Rows from block 4 of a small model that predicts nearness at each pixel, named by matrix and row number. Rows with one number belong to one neuron. Each number is 200 + 20 x the weight over its row's rms, rounded and kept within 0 to 999. All counts start at 0. After the name is the row's rms in percent of the matrix's.
After each neuron's rows are labels from the 100 images, of 14976, where the neuron reaches its highest value: "strongest on" is what is common among them. Only what is clearly more common there than usual is listed. The data: small renderings of single solids in any pose.
# fc1: MLP up (model.blocks.4.mlp.fc1.weight, 256x128), inputs 0-127
# fc2: MLP down (model.blocks.4.mlp.fc2.weight, 128x256, transposed), outputs 0-127

fc1.146,150,176,206,193,168,202,212,231,230,206,214,197,169,180,208,193,218,216,207,196,202,211,211,185,185,237,236,213,211,206,169,195,230,249,189,218,198,209,209,200,219,178,178,167,191,172,176,217,233,229,209,193,191,198,198,221,188,196,164,168,198,200,200,208,192,204,211,209,209,223,193,209,169,206,209,189,202,212,185,174,196,207,199,208,205,198,214,188,188,192,194,171,199,195,192,191,194,211,272,251,219,200,235,154,195,207,210,253,179,177,219,196,207,194,197,177,204,192,187,195,168,230,157,160,212,200,197,200,203
fc2.146,193,225,211,218,222,206,217,196,210,164,225,217,200,219,199,212,234,226,203,177,223,217,219,224,227,224,222,190,224,217,192,208,214,226,214,212,222,213,210,203,160,220,222,220,226,218,229,225,225,236,216,225,209,223,225,217,223,226,215,176,177,228,206,207,217,210,219,228,212,227,231,217,227,187,181,230,219,206,230,203,201,222,229,189,228,209,217,212,197,229,221,224,209,212,187,195,220,202,171,226,217,235,212,224,208,210,223,211,218,208,231,231,227,184,198,202,214,218,210,198,225,213,229,213,218,219,222,226,210
strongest on: green; red

fc1.156,187,176,217,203,167,202,199,190,178,208,202,196,243,190,191,199,150,176,187,204,200,223,205,238,193,202,227,203,202,219,185,214,153,250,206,196,208,194,206,212,206,222,204,263,205,204,172,215,251,204,186,197,196,193,192,221,196,193,194,198,202,193,176,209,206,204,175,209,194,189,193,206,230,209,197,218,200,184,216,210,196,194,199,205,229,199,181,197,211,178,220,215,195,215,193,190,197,212,179,203,183,172,170,233,200,230,206,167,211,227,165,211,216,200,224,190,197,200,218,250,144,173,238,173,200,185,194,213,230
fc2.156,221,224,213,220,222,208,220,183,219,151,220,218,237,227,217,225,218,222,188,185,220,222,222,217,229,220,209,205,223,226,194,200,222,224,219,207,214,200,220,202,179,219,238,233,226,225,228,206,215,223,207,222,222,221,221,219,226,217,206,205,193,225,217,215,221,220,224,221,213,216,236,214,225,190,163,234,216,191,214,211,217,217,219,183,222,207,226,221,212,215,221,219,208,221,185,193,218,186,232,217,226,219,224,200,206,194,226,227,216,218,210,208,223,181,189,203,217,219,190,226,222,224,192,216,222,223,220,226,210
strongest on: blue

fc1.108,046,183,187,198,188,191,214,187,229,234,201,196,224,161,199,203,201,211,185,176,160,237,193,160,205,194,201,215,187,185,182,166,192,190,207,200,203,256,205,206,206,198,158,195,210,201,230,205,173,216,185,198,195,190,193,223,178,185,142,179,206,225,177,217,198,196,180,225,216,201,132,205,218,212,210,200,181,174,201,210,182,197,202,198,153,200,175,209,174,185,176,176,197,187,185,202,209,196,235,180,221,207,190,187,164,213,192,225,205,193,217,174,178,178,210,186,194,208,209,202,211,195,243,207,208,237,195,205,212
fc2.108,053,201,235,207,212,193,213,231,181,190,211,195,212,207,205,216,253,186,172,208,207,221,213,205,207,236,200,220,215,178,225,218,206,220,189,200,223,170,223,211,194,211,258,185,206,154,206,151,179,192,178,200,180,183,205,189,191,232,183,188,192,197,203,201,194,199,215,214,202,191,212,202,189,190,194,177,208,220,212,233,179,229,226,202,215,173,201,230,195,198,194,188,210,205,197,205,197,223,189,213,184,231,206,231,212,200,228,180,221,195,220,218,211,213,190,195,197,186,191,198,210,149,282,207,206,175,212,231,209
strongest on: brown

fc1.244,082,196,183,194,217,221,207,198,212,203,210,226,168,219,190,217,256,215,192,169,200,174,178,153,211,207,166,209,184,194,246,170,232,155,196,197,189,210,174,204,200,192,209,158,189,169,239,195,158,193,194,212,222,216,209,179,198,228,211,217,199,232,195,204,199,195,213,188,201,207,203,196,195,235,215,174,202,199,189,194,211,212,204,226,174,198,194,202,196,228,193,207,201,177,195,178,211,202,188,204,178,213,223,190,212,192,194,204,211,166,219,180,156,202,207,204,204,199,240,160,231,232,207,242,204,219,212,193,168
fc2.244,064,213,183,203,199,238,228,187,190,148,203,200,170,205,208,192,229,193,210,206,214,241,194,234,219,190,213,194,218,190,200,202,186,217,222,176,211,231,194,204,188,212,188,210,204,212,210,219,186,193,215,224,191,223,212,197,216,219,233,207,228,195,224,205,190,222,212,224,192,197,186,220,194,205,178,240,223,228,228,201,192,210,216,155,233,227,209,173,201,194,181,242,165,224,212,168,180,180,221,210,191,212,217,231,220,223,191,186,221,213,233,226,223,197,157,189,207,207,207,199,188,194,253,237,191,193,216,209,212
strongest on: yellow; blue

fc1.98,097,203,208,191,208,212,211,170,181,224,192,219,227,161,194,217,212,199,168,193,193,221,201,162,198,189,190,228,200,198,198,201,160,159,196,158,209,238,195,208,202,222,193,206,234,203,256,207,187,177,158,200,226,211,174,201,191,186,189,198,199,206,178,202,205,203,170,240,174,175,180,207,193,196,195,201,191,172,187,220,186,198,228,195,154,207,185,204,182,192,179,172,193,196,185,199,216,203,198,148,197,213,180,235,165,207,184,195,211,225,192,215,191,177,224,211,194,211,193,174,223,200,214,166,199,225,179,232,178
fc2.98,112,201,167,211,204,224,222,200,218,178,177,184,239,235,221,220,208,165,215,212,176,239,177,173,197,215,161,243,179,190,178,161,222,201,204,181,213,164,230,225,194,205,218,178,197,186,201,166,201,198,168,182,205,205,190,216,179,196,200,191,198,176,200,237,208,230,193,205,201,185,206,186,165,181,209,201,208,205,163,232,219,223,171,202,182,195,194,203,196,179,182,194,199,217,227,202,187,209,218,202,187,208,226,191,198,196,207,195,215,215,247,174,228,225,177,191,211,181,200,232,178,208,214,240,221,202,169,205,214
strongest on: red

fc1.167,089,205,238,200,181,209,185,178,195,222,195,219,202,233,190,201,170,166,172,191,199,166,208,242,203,218,181,217,210,194,258,205,203,206,199,186,189,194,199,207,206,196,221,224,210,199,177,220,202,201,212,212,209,204,200,194,196,245,243,234,217,224,214,195,196,198,217,179,184,189,227,198,243,218,192,190,196,182,238,193,218,208,210,229,227,179,169,183,211,191,215,219,209,199,170,173,188,206,170,225,170,182,183,201,203,223,186,169,196,192,145,199,181,196,228,214,187,184,221,233,196,194,220,244,205,178,199,190,224
fc2.167,080,181,194,201,202,199,178,157,175,185,211,226,202,172,171,182,182,210,220,186,207,179,197,203,199,190,183,160,232,201,198,178,206,197,205,237,185,199,182,184,231,205,176,218,200,229,167,243,215,214,238,209,237,195,208,198,221,201,199,248,204,182,171,173,199,190,218,205,222,217,201,209,210,168,173,235,207,194,211,157,190,172,197,169,213,215,200,190,208,193,245,205,180,181,204,206,199,194,235,225,210,184,184,200,193,150,178,182,214,209,188,210,216,216,196,209,216,223,183,235,199,229,183,199,178,181,227,193,185
strongest on: yellow; blue

fc1.55,060,184,229,206,169,217,197,184,203,211,206,217,181,229,174,212,159,195,189,184,213,191,211,226,170,231,200,214,213,234,222,198,201,242,169,204,197,203,196,224,205,201,182,186,204,174,174,224,243,209,227,217,233,209,198,196,190,254,211,190,226,224,208,202,205,198,235,181,184,204,200,192,192,239,197,175,174,196,205,165,210,206,208,234,227,178,200,182,188,224,203,206,197,188,201,164,174,205,223,241,178,177,233,189,214,228,182,215,164,197,194,196,194,193,192,194,178,170,229,211,173,218,184,205,201,175,197,174,208
fc2.55,049,238,219,191,211,198,206,170,220,177,190,233,177,187,179,173,204,203,251,167,196,170,197,169,187,201,197,129,232,193,223,189,221,186,195,234,199,197,195,187,202,189,227,207,181,232,165,197,168,223,212,194,228,193,199,214,201,178,186,221,220,193,198,191,194,197,206,202,214,196,200,207,198,199,158,220,176,217,191,164,205,176,202,143,197,185,208,218,213,192,236,200,155,183,214,203,223,187,225,230,202,192,191,206,210,178,194,200,198,213,230,182,205,204,216,189,185,228,212,184,179,191,221,182,211,210,203,206,177
strongest on: green; red

fc1.195,048,199,226,199,207,195,182,206,189,228,213,225,171,193,187,216,189,194,182,217,235,200,198,206,205,172,212,235,198,205,201,240,190,219,179,178,192,230,187,206,193,203,191,157,197,194,178,257,219,214,230,211,227,209,192,197,191,199,227,196,201,189,203,209,199,203,206,199,184,195,188,209,178,223,177,161,195,155,193,185,201,207,227,211,199,186,187,161,185,220,164,198,193,176,230,187,222,222,223,229,201,209,234,214,197,222,124,215,202,218,212,207,211,202,240,185,192,201,224,169,198,215,170,176,199,193,175,181,201
fc2.195,052,213,206,226,185,199,211,209,229,191,159,210,210,207,216,194,182,186,256,179,170,173,201,169,186,189,181,199,210,184,187,176,191,190,191,225,199,179,194,197,206,192,199,174,180,226,174,199,195,207,192,182,227,218,160,189,153,200,199,189,208,185,200,228,202,234,183,203,225,167,198,177,172,195,208,226,204,210,162,196,252,185,172,204,190,187,205,228,231,172,218,188,179,193,205,215,178,197,204,199,194,197,195,189,215,214,202,202,190,217,230,156,197,222,197,235,207,208,246,211,162,188,219,210,224,202,156,199,211
strongest on: blue; orange

fc1.42,095,201,164,198,231,199,188,177,191,222,193,185,232,197,204,200,216,211,214,189,180,184,205,186,223,170,160,192,196,185,225,184,199,161,191,194,198,212,211,193,190,227,193,220,190,207,213,191,150,189,191,208,198,210,213,184,201,176,204,264,185,205,197,207,198,198,190,210,204,204,174,194,250,186,211,205,202,181,194,212,199,196,169,197,178,220,164,199,185,192,174,234,201,215,197,220,230,184,138,165,201,220,146,214,196,201,199,156,222,214,207,176,198,207,220,212,205,207,223,190,222,194,239,243,203,213,207,197,190
fc2.42,099,162,227,213,203,226,225,228,218,199,186,185,226,222,228,209,213,181,164,194,210,212,180,195,208,209,228,239,163,205,253,212,218,209,221,184,217,226,209,244,209,211,210,204,198,166,208,188,171,153,191,206,160,221,202,211,202,221,198,225,200,205,225,230,204,227,197,210,163,192,206,209,179,197,190,193,222,197,197,252,200,226,213,201,215,199,207,216,191,187,180,209,198,227,196,199,196,191,229,204,190,211,229,203,233,222,216,216,210,218,167,203,161,189,202,219,223,169,185,212,190,200,194,203,221,214,202,217,237
strongest on: purple; green

fc1.54,048,197,194,204,182,201,195,193,187,242,216,215,170,221,196,211,199,177,192,188,188,197,200,162,187,194,183,219,192,161,207,204,194,173,192,172,208,256,207,198,211,214,161,163,225,214,200,219,171,206,216,214,208,219,182,171,180,233,210,191,203,186,202,188,203,211,203,193,196,204,164,206,180,210,182,166,192,172,210,187,198,207,206,198,197,211,187,225,169,203,155,188,199,171,212,203,235,199,226,195,178,195,259,167,177,189,205,257,208,174,214,172,187,201,200,205,198,201,206,191,223,209,213,238,203,231,188,160,215
fc2.54,055,193,184,215,192,190,207,226,207,192,196,200,185,194,205,203,220,174,248,197,196,158,222,216,219,212,171,230,201,177,210,215,163,213,177,241,220,178,217,215,199,178,207,161,163,194,206,214,163,189,217,214,196,197,191,231,204,200,204,223,204,225,180,191,214,226,190,205,215,221,217,218,195,171,217,198,212,204,189,165,207,213,196,210,187,208,200,222,224,169,226,210,196,184,220,202,209,207,159,219,232,210,168,213,216,200,201,162,195,190,214,198,208,181,206,196,218,201,269,156,204,190,230,173,173,189,188,186,173
strongest on: blue

fc1.187,083,204,169,197,236,203,188,175,201,222,200,188,232,189,206,201,216,211,211,190,178,192,203,181,227,170,167,184,198,180,218,175,194,159,195,197,199,212,206,196,207,228,191,223,181,202,221,186,156,181,185,205,188,208,219,184,202,173,202,256,180,200,193,213,197,202,187,206,208,207,170,195,250,189,224,207,201,192,196,214,198,196,166,192,174,217,175,199,195,188,185,231,203,217,189,221,222,190,138,158,209,214,147,214,200,198,215,152,224,213,204,172,194,212,216,209,209,204,217,188,227,189,237,236,205,206,203,199,188
fc2.187,082,162,213,204,191,217,222,226,204,203,193,176,220,210,223,212,227,186,160,188,213,222,183,208,216,210,229,239,164,199,249,228,210,211,220,170,218,225,204,235,202,210,210,212,197,167,209,203,164,158,191,211,154,214,216,200,211,230,198,224,204,210,227,218,200,219,202,222,158,198,207,211,182,202,192,194,218,191,215,245,185,229,222,200,211,206,202,207,173,197,171,201,202,231,198,197,210,197,227,202,187,202,235,212,223,224,213,214,216,199,167,217,165,181,212,207,216,169,173,207,197,202,188,199,216,212,202,226,227
strongest on: purple; green

fc1.118,122,215,217,200,219,200,180,176,192,221,178,215,241,236,188,206,169,191,168,191,198,190,207,229,217,169,161,186,209,190,247,204,198,187,226,181,194,197,184,206,208,199,218,237,208,213,198,206,192,198,210,207,195,186,190,191,181,214,237,237,206,234,210,197,201,201,196,198,198,194,209,203,259,231,200,189,196,187,229,213,201,207,199,218,210,193,170,199,201,200,190,224,207,214,191,177,188,190,155,187,193,175,152,224,218,211,176,148,218,217,181,205,194,217,210,204,195,209,249,228,203,183,241,240,199,191,200,194,215
fc2.118,076,238,212,208,218,218,201,158,227,150,207,201,231,197,179,208,193,208,177,200,206,196,226,205,201,219,188,160,218,214,211,172,228,206,213,197,216,190,216,187,195,234,235,220,198,216,172,214,181,232,194,203,221,208,206,218,201,197,202,230,224,191,183,206,206,208,215,208,224,221,204,204,208,193,155,248,201,184,184,182,223,207,192,179,196,215,213,215,196,195,237,212,196,205,198,185,219,188,263,220,219,184,225,192,185,135,217,210,224,211,210,182,206,209,191,213,198,215,169,217,201,225,182,208,218,231,227,218,194
strongest on: yellow; blue

fc1.2,069,209,154,199,234,207,185,191,204,215,199,192,232,205,201,199,211,214,218,186,171,186,204,187,218,171,160,175,204,182,226,181,216,163,204,200,196,204,201,198,198,212,188,221,177,207,216,179,154,193,196,208,184,205,207,190,194,187,199,252,193,206,199,210,200,200,200,207,219,214,177,191,261,206,226,202,198,191,200,212,188,198,166,197,186,214,179,203,187,191,175,238,202,208,186,204,227,183,142,170,210,206,146,205,210,199,215,160,225,210,206,170,200,219,209,209,204,210,223,205,228,187,239,256,202,213,212,200,187
fc2.2,060,178,239,213,213,208,219,225,207,190,202,192,221,207,212,201,230,210,144,197,208,223,194,214,202,216,234,205,185,197,256,227,207,225,198,177,216,230,191,223,212,214,229,202,206,181,223,197,157,157,194,221,145,218,211,210,209,225,193,217,206,234,222,207,201,226,200,217,157,206,200,210,195,194,177,200,220,199,223,232,203,210,242,199,220,208,208,210,203,197,201,210,198,218,196,206,193,183,231,213,204,217,216,211,228,204,217,207,208,210,167,222,148,185,212,218,215,180,155,207,204,192,193,205,219,214,201,218,219
strongest on: purple; green

fc1.224,089,177,248,202,158,208,207,207,202,205,206,203,226,202,192,199,163,189,179,195,199,196,211,249,201,212,231,218,212,209,205,203,193,267,198,201,194,195,203,215,224,198,197,242,193,188,148,222,242,216,218,204,186,197,187,210,173,194,202,214,201,207,208,197,198,195,192,193,196,199,205,199,246,225,194,198,204,204,224,201,201,209,202,221,231,196,176,181,202,170,204,205,207,207,172,175,179,196,208,251,193,166,185,195,211,245,204,175,195,201,178,191,204,208,207,175,201,195,201,249,146,190,204,193,206,175,182,191,237
fc2.224,062,211,197,224,210,215,202,194,216,159,225,188,220,183,217,196,184,217,216,186,213,229,227,202,177,206,198,148,212,201,200,187,211,197,201,236,208,180,214,216,221,214,220,194,203,240,168,228,216,230,225,203,254,198,196,190,202,216,211,230,194,192,201,208,195,227,196,203,231,214,220,193,205,183,183,252,214,175,212,186,199,200,212,177,201,219,212,204,219,178,257,193,207,197,168,206,202,185,225,201,219,171,201,242,218,149,216,200,201,196,204,215,213,216,233,223,218,233,200,222,201,205,166,219,214,211,204,219,214
strongest on: red

fc1.102,067,208,162,199,228,200,192,194,212,221,200,194,233,210,204,201,217,214,211,195,168,195,204,177,223,169,165,175,202,178,223,174,218,157,207,201,199,220,199,196,221,205,177,212,181,204,228,179,143,189,202,202,186,199,207,188,190,182,195,241,188,214,200,211,201,200,198,205,219,209,155,197,249,202,236,197,199,206,203,210,190,199,170,195,178,220,183,205,190,191,179,229,205,205,189,208,218,180,154,172,228,206,161,204,199,197,224,158,227,208,212,171,196,222,206,204,200,210,214,194,240,185,240,252,199,216,210,194,185
fc2.102,060,175,226,213,212,212,223,238,199,187,206,191,220,212,222,210,237,203,153,194,218,213,191,218,198,226,234,217,183,187,259,231,210,217,190,183,224,220,208,236,198,219,231,195,202,175,225,193,145,159,196,216,154,217,206,208,207,221,203,216,210,229,220,210,203,219,202,213,161,206,206,212,193,202,174,193,219,200,207,235,187,226,228,201,209,201,205,217,181,202,191,205,199,220,202,211,211,194,218,207,193,214,223,230,239,212,217,209,213,202,180,215,147,187,213,211,206,181,159,192,206,187,209,194,216,211,198,211,214
strongest on: purple; green

fc1.138,087,192,212,206,196,221,198,168,191,209,206,221,185,220,177,223,208,194,182,165,194,148,185,194,204,233,143,224,192,226,261,198,215,192,186,193,193,212,181,217,183,200,210,186,204,186,218,210,199,192,209,222,243,213,204,203,196,228,224,227,205,231,192,211,208,186,232,183,168,214,212,188,209,240,189,184,197,186,190,185,210,208,214,232,214,189,192,214,200,211,205,205,205,179,180,165,200,205,170,208,148,212,211,191,208,199,168,209,187,174,175,194,170,174,213,209,200,188,243,188,208,227,202,247,197,199,205,179,184
fc2.138,073,216,193,171,177,187,186,174,167,174,202,217,162,165,172,175,201,194,223,205,210,206,194,217,205,183,205,156,230,198,212,197,163,199,184,195,181,212,170,183,230,196,192,201,205,223,203,212,183,193,239,219,207,196,214,193,224,232,189,227,216,199,190,169,180,185,198,205,194,192,213,209,199,197,179,197,201,230,224,169,178,175,216,125,224,216,207,172,213,205,206,214,170,191,213,178,189,184,221,219,185,198,173,203,199,188,181,177,200,214,223,215,215,204,158,176,189,236,197,194,203,191,221,198,159,165,211,209,190
strongest on: yellow

fc1.235,083,189,210,200,211,189,193,193,185,228,196,241,197,207,193,225,212,180,186,179,207,183,181,202,210,165,168,215,183,176,234,246,200,189,200,188,197,216,161,200,151,210,221,172,189,215,197,228,165,206,232,217,219,194,193,174,211,197,235,212,196,215,211,200,197,205,189,199,198,179,194,199,213,231,158,162,201,148,209,210,212,205,213,184,212,190,189,180,207,216,189,217,205,208,230,186,214,215,190,212,183,211,195,204,201,217,148,191,214,186,187,204,205,193,210,226,201,239,240,187,213,203,231,260,185,229,204,179,204
fc2.235,071,221,205,210,226,213,224,203,228,168,204,207,258,220,203,205,211,194,183,193,197,226,209,184,224,210,183,240,193,217,211,166,212,218,212,183,211,172,203,203,215,213,212,191,219,190,204,159,188,204,170,205,228,213,186,214,199,199,208,219,213,183,201,233,220,224,215,184,215,190,206,198,179,186,208,242,210,230,156,229,244,213,202,246,188,207,222,208,224,193,175,230,162,208,171,203,192,168,218,199,201,220,216,190,187,215,217,202,197,208,194,184,170,210,183,223,203,208,231,242,190,213,229,224,223,220,180,208,220
strongest on: purple; yellow

fc1.168,136,168,209,195,165,202,210,230,217,206,217,191,185,177,204,193,196,208,207,195,207,222,213,200,180,233,245,210,209,215,163,196,210,270,189,217,200,199,214,208,223,184,185,196,184,171,166,219,260,227,205,190,193,199,199,224,189,194,162,169,194,191,189,211,194,204,207,208,205,221,192,208,173,205,215,193,207,209,184,177,193,203,196,212,218,197,210,186,197,187,200,181,197,201,192,191,193,219,261,246,214,182,223,178,200,214,212,236,185,193,210,200,211,197,204,177,206,191,196,216,146,220,168,146,216,192,199,205,213
fc2.168,161,217,215,208,223,207,216,204,211,171,221,218,204,222,198,212,230,223,209,175,221,224,222,225,226,230,212,186,221,220,186,204,213,228,207,208,226,208,213,207,163,221,218,219,222,210,223,225,240,227,212,225,212,221,225,215,218,223,228,170,178,229,211,205,217,208,212,224,210,227,223,224,222,191,193,239,222,200,231,202,199,226,226,189,218,222,211,215,199,222,221,223,206,209,175,202,217,199,162,229,218,229,217,228,211,207,225,214,219,208,216,231,225,189,212,201,216,228,225,203,224,211,234,226,210,215,221,225,213
strongest on: green; purple

fc1.80,093,213,195,205,199,204,184,196,197,219,191,215,210,248,193,195,171,186,192,196,203,189,216,232,200,214,166,178,217,200,263,209,234,191,214,190,194,169,194,197,212,172,219,224,213,207,183,197,211,237,238,219,201,176,182,207,188,244,242,211,209,240,227,200,207,194,235,194,187,227,220,196,226,220,226,167,189,215,222,194,213,204,176,208,232,197,183,192,217,197,192,196,201,217,175,194,188,173,174,211,174,172,186,185,232,196,208,171,194,205,181,213,203,220,181,229,188,210,227,242,219,195,209,245,192,185,208,200,208
fc2.80,107,213,218,213,217,213,185,168,201,187,193,223,210,168,176,185,165,199,191,212,205,155,202,187,197,193,204,161,208,211,234,199,200,193,213,230,185,245,209,198,202,193,197,199,178,224,182,221,189,209,244,183,213,199,188,230,218,174,209,234,214,191,157,201,206,196,217,180,212,205,186,207,206,178,169,236,196,185,189,172,217,162,165,188,180,223,209,230,215,198,229,202,183,203,208,213,207,193,210,216,229,172,199,204,221,154,167,210,218,234,180,177,202,186,208,218,217,213,208,205,211,247,186,195,190,215,241,177,185
strongest on: yellow

fc1.24,097,172,215,195,172,202,211,228,224,209,215,202,180,175,198,204,204,223,205,201,204,228,211,201,181,226,249,217,211,218,167,200,210,252,186,211,199,204,204,212,215,186,177,176,195,176,177,223,246,224,207,199,201,203,191,222,189,193,169,159,198,197,202,208,195,199,202,206,204,209,188,203,172,214,205,192,199,210,194,183,193,206,202,211,198,195,210,178,187,197,188,170,200,206,193,181,184,209,275,249,217,182,236,167,192,223,199,248,169,194,213,203,208,198,205,179,203,189,181,204,159,213,160,147,207,200,193,206,209
fc2.24,088,231,212,238,218,218,237,196,230,159,224,188,213,216,203,222,237,220,208,178,206,213,220,215,200,241,215,170,211,204,199,185,223,217,201,221,241,200,238,205,168,233,223,188,197,226,209,210,196,229,200,208,231,213,209,223,199,215,229,190,194,201,205,212,225,231,209,214,214,220,225,207,194,201,174,249,228,212,210,196,211,234,220,186,211,220,212,220,197,189,230,201,215,213,194,201,221,175,188,221,213,217,220,233,214,210,232,190,221,206,237,200,212,191,203,218,221,228,213,202,206,193,218,209,236,223,208,230,211
strongest on: green; purple

fc1.44,103,178,205,199,180,218,199,177,172,226,200,220,229,217,186,209,158,160,165,183,205,191,194,222,194,197,191,220,198,208,229,204,165,210,194,178,198,202,193,214,206,223,213,239,218,191,186,219,215,180,195,214,216,206,191,197,189,223,216,234,212,222,185,210,204,197,185,193,179,182,197,199,243,227,196,195,193,167,227,206,204,200,211,230,210,199,168,191,202,189,213,226,200,192,183,176,202,196,157,197,161,182,171,235,191,233,190,160,211,211,161,191,178,192,237,207,196,193,234,236,174,191,253,217,200,193,194,192,230
fc2.44,072,204,193,209,207,227,208,158,217,145,191,209,242,217,194,195,200,190,233,181,196,219,180,185,213,207,177,184,210,206,190,163,231,208,215,207,203,181,195,195,206,215,210,221,199,227,172,199,200,203,196,215,239,222,200,209,197,217,198,242,224,184,211,202,209,210,208,215,213,200,218,211,186,178,166,239,221,204,193,193,216,196,199,154,212,210,203,199,221,187,217,224,196,213,205,196,201,175,274,235,186,189,225,167,199,157,194,205,229,216,213,188,235,214,199,188,225,214,179,237,181,220,179,218,213,216,206,210,207
strongest on: yellow; blue; orange

fc1.145,130,159,218,194,142,213,208,207,196,223,211,196,217,190,197,189,166,187,187,177,187,199,221,216,187,236,226,224,213,218,186,194,196,268,189,206,201,211,212,213,212,211,193,243,201,178,155,216,241,212,204,190,193,197,187,230,174,197,172,209,194,185,174,223,203,208,190,210,184,229,183,211,226,213,209,204,202,198,203,184,192,194,193,218,228,201,190,196,182,154,208,209,192,209,174,180,180,199,212,236,184,187,187,191,197,218,201,202,186,193,182,192,210,185,208,171,199,189,210,247,136,209,205,186,219,180,198,188,235
fc2.145,126,201,212,212,233,218,224,200,237,150,217,202,226,249,233,226,220,199,221,192,214,220,220,217,220,230,181,182,203,217,183,170,225,223,202,211,224,195,225,214,193,212,206,220,211,201,217,220,218,217,182,218,185,212,208,234,207,212,225,195,199,209,223,216,230,223,220,224,195,227,219,214,203,199,189,234,220,196,193,204,198,233,208,170,208,221,207,230,198,200,206,219,225,208,158,193,229,214,200,223,240,215,225,224,223,182,230,213,216,206,222,216,213,180,214,223,218,227,223,208,207,221,220,231,219,214,212,220,212
strongest on: purple

fc1.121,061,210,253,212,199,231,176,194,184,214,189,219,232,218,194,210,170,165,165,194,192,217,220,233,193,176,215,208,222,200,226,240,182,231,204,154,198,220,197,212,202,180,209,230,217,230,179,212,226,224,220,222,178,217,166,198,153,199,229,188,201,223,220,188,204,201,197,187,184,188,202,199,232,209,175,180,201,204,223,215,188,200,197,241,219,217,189,161,221,187,188,194,200,194,183,199,222,183,197,215,192,173,188,207,222,230,179,172,212,205,185,217,204,192,206,195,200,192,220,239,187,163,214,189,206,168,202,192,229
fc2.121,065,220,170,224,188,200,216,188,211,180,192,189,237,178,198,198,171,181,247,198,178,173,217,177,171,194,176,159,193,205,199,151,191,210,201,230,202,172,230,205,212,199,201,170,183,224,196,211,197,207,213,194,214,199,176,189,172,184,194,240,211,222,160,206,195,210,194,217,207,190,201,186,191,190,211,233,219,183,180,172,252,193,183,193,180,205,185,201,224,182,218,187,200,190,187,218,189,175,223,190,225,181,196,195,188,172,194,225,208,212,202,152,228,201,227,177,210,225,255,217,208,208,170,192,220,218,199,192,198
strongest on: blue; yellow

fc1.196,073,180,259,195,161,207,208,219,208,195,208,199,216,192,194,204,172,203,194,200,197,204,214,244,182,207,249,215,210,215,194,203,203,272,186,203,193,206,201,211,215,200,188,220,189,195,157,228,246,216,218,200,181,212,185,205,176,191,199,193,198,196,208,192,197,193,193,198,208,202,196,195,223,212,180,206,199,218,211,196,193,210,204,223,217,205,185,163,190,172,194,200,204,197,179,180,185,196,225,262,212,162,195,187,216,251,197,193,186,200,190,204,207,206,191,171,201,182,196,237,147,192,172,167,207,169,195,196,225
fc2.196,059,213,192,241,215,212,240,204,231,170,214,178,214,216,222,213,193,219,220,181,192,219,217,188,180,225,189,144,207,192,190,172,211,227,191,214,232,159,236,211,218,234,225,184,198,218,181,212,203,222,186,201,234,212,186,202,184,201,215,210,193,206,207,214,211,249,190,200,214,218,217,196,183,201,198,231,229,187,198,190,212,221,209,187,177,213,196,212,234,176,245,198,213,193,171,208,180,181,202,200,216,196,214,231,226,183,227,175,205,207,225,181,209,214,226,220,221,228,226,211,186,181,180,225,233,221,193,196,213
strongest on: purple; green

fc1.0,152,183,201,195,185,202,209,231,218,203,217,194,173,174,204,197,215,219,211,200,211,230,215,179,179,232,244,204,211,211,156,197,215,242,192,211,201,203,208,204,216,176,179,175,189,173,191,218,248,227,196,192,199,204,199,218,189,195,166,159,196,189,189,206,195,200,211,215,206,221,187,207,153,203,218,194,203,215,176,175,190,205,200,208,197,197,218,193,189,202,194,172,196,195,199,195,195,219,267,235,223,196,236,177,194,196,211,248,182,197,221,209,209,196,203,183,206,192,190,194,171,226,154,134,211,201,204,213,191
fc2.0,197,226,210,218,219,209,215,200,210,164,220,214,204,218,200,216,231,223,207,170,227,222,217,225,228,223,223,191,222,220,191,215,212,224,218,205,225,207,213,206,150,219,226,220,225,216,228,221,227,229,212,229,202,224,224,216,221,228,220,171,177,228,211,208,223,208,219,228,213,224,229,220,223,192,186,231,221,203,230,208,207,223,229,193,222,210,216,216,199,226,218,223,207,213,197,197,222,205,175,218,217,231,217,220,208,215,222,214,219,208,226,229,229,189,202,201,216,218,206,199,226,219,226,218,218,223,222,226,212
strongest on: yellow; blue